A small image VAE, trained from scratch.
Model: 32-pixel images, encoder activation star_relu, encoder moe soft, encoder layers 10.
Rows from block 8 of the decoder of a small image VAE, named by matrix and row number. Rows with one number belong to one channel. Each number is 500 + 50 x the weight over its row's rms, rounded and kept within 0 to 999. All counts start at 0. Numbers have three digits each.
Before each channel's rows are labels from the 100 images, of 14976, where the channel reaches its highest value: "lies over" is the class under the peak; "top examples" is what is common among them. Only what is clearly more common there than usual is listed. The data: seven-segment displays showing three digits.
# convs1: first pointwise conv (decoder.decb.2.0.convs.1.weight, 48x48x1x1), inputs 0-47
# convs3: second pointwise conv (decoder.decb.2.0.convs.3.weight, 48x48x1x1, transposed), outputs 0-47

lies over: surround
top examples: dark on pale
convs1.30:390520529521527524614419580525502498459569473520482535517525509468494506535515492535460495409540463558501608487448562464400425569449513527550455
convs3.30:523472428535492410468461373457491503506529450473504516488458549594456447495607498512465478435537532485488363532483521420442558490486468447446518

lies over: lit segment
top examples: the digit 1; amber glow; white glow; first digit: 1
convs1.29:420469515460578490500508542481497535490542558487483674483440472518582561503496562495523470527477550504519500583471617501414436466468441467478506
convs3.29:511486450486513486503459438533593530453367506470500358525375508499494496530482579598489447474454501464524478471476521490485480492520523396441489

lies over: screen
top examples: green glow
convs1.27:476523549514648504533506519511555482405454505550441460424496492453482418487582552538435595521556503478463508455435588533499496503510441513462574
convs3.27:542453587473503551509549547514517438510420487567521537531448471561506505372552510477507594540585460513467374554491475522506460457480559559467553

lies over: lit segment
top examples: white glow; dark on pale
convs1.16:530534473507543509449523496480470396497350449456496539517465538569547472464499490531411503505530627512601566487420517494476496478427437504468483
convs3.16:464432483459462471505536501457459413479667524476488466467537440524471541408524526481528506512589512440515589469612423538518519482545544522500488

lies over: lit segment
top examples: green glow
convs1.8:462553380471566509424497572486450475583612444542576541491501484577557545446531526504419502476502445501500585522464563472466497495488533500583522
convs3.8:524510513464500462452542450492458535470588495576559597518520476379487544454347516494543481454587532490500486441438500484521525544435458476536439

lies over: surround
top examples: green glow
convs1.3:514554612504433418557503466469580520516477522522571508480523530514544518533464499482428597596478603560600556489480574451509495484462445455510484
convs3.3:500479591529450412505583507493421531518498567476556557480507500506492504515513489401525554439498442596524473441493469519496516444504457656586485

lies over: lit segment
top examples: white glow
convs1.35:455431499481526618445581546514488465528514572558435598517408503541580507486468474591407482562507442516474507498514473489470412438487529533542494
convs3.35:498556572546561591550507498497526451434413382554488547519521537469585462513527527580430412528495577482473404454501488505495563475495474499443485

lies over: lit segment
top examples: dark on pale; blue glow
convs1.33:498483435573518465544524519442443546539468487495580514454518551349546525475521475517445468508499471585444547458446478417485434470416413525429489
convs3.33:497510409459457481586476428442452465549421516475501553488449486528480546442531532542436504500556532531412459638590518435477498453516536439519446

lies over: lit segment
top examples: white glow; third digit: 4
convs1.39:517525500506519505436464400482525403538464536525437534506425550369535526518488518427503546536468569557461484504444414578568507486495494496531387
convs3.39:527571520399527507480579549495580555473533461507486553548497469521510529537479494479502471521301509529485431526419534523570453518454514527556546

lies over: surround
top examples: green glow
convs1.1:567460491541580468485542435498505457591572534520564447464421482519497563455476498510514477399536553570532459551477469362545495509513519455502597
convs3.1:502564461454546396515530473562576525560491478532430569449449493462488538498541503520524530433461452360494461428440538468566476526461523413490434

lies over: lit segment
top examples: the digit 1; white glow; amber glow; first digit: 1
convs1.45:503504438437584594580516540481484507481551518403473554613473584389436556584540516511465444459484470499440543556501469512528531511498455498473492
convs3.45:503519459507468465605529498545498418544479492571399461446469540590511483428553520509539518455513431538510554408618483515450451462552447559479535

lies over: screen
top examples: green glow
convs1.25:474481521475550464458541477471438522477406539514475539452464502506549406432503526486498422506588478398555417590592597512471537491483479522484581
convs3.25:427454483528453403531490472485414463486416590535450457493464475676510558455485493449468485475534521534534541595488534437486487510514523484471550

lies over: surround
top examples: red glow
convs1.5:463650495457517476530547575435448510512440471528452444501486417457430513449561460514504497527544537468401505533535533513500432504558607513560553
convs3.5:479586459500506603527579520502501506478450445484554468513479483432480520459567515442522560610436479611449454538517535390497497512419495453502436

lies over: screen
top examples: white glow
convs1.4:538482464528527476545532447476446461462367466544460467536509510430479358477604539486506592524552477484498489383482473430440521464476477491493486
convs3.4:557527559524512584504550566511577568517449479492560616498488508586512483513481500455533586547446509579445451444540517602476500532484532594560510

lies over: lit segment
top examples: white glow; the digit 1; third digit: 1; second digit: 1
convs1.43:512473422495595450580529460485499484521536478492468519547453576536500561494567462560521564658455532514422520507532505436550471526502616535509469
convs3.43:454516375529442347453505530506454513487393464444458469504506545410459483523472492498416495510468466502445480527444533453495493417474548439453519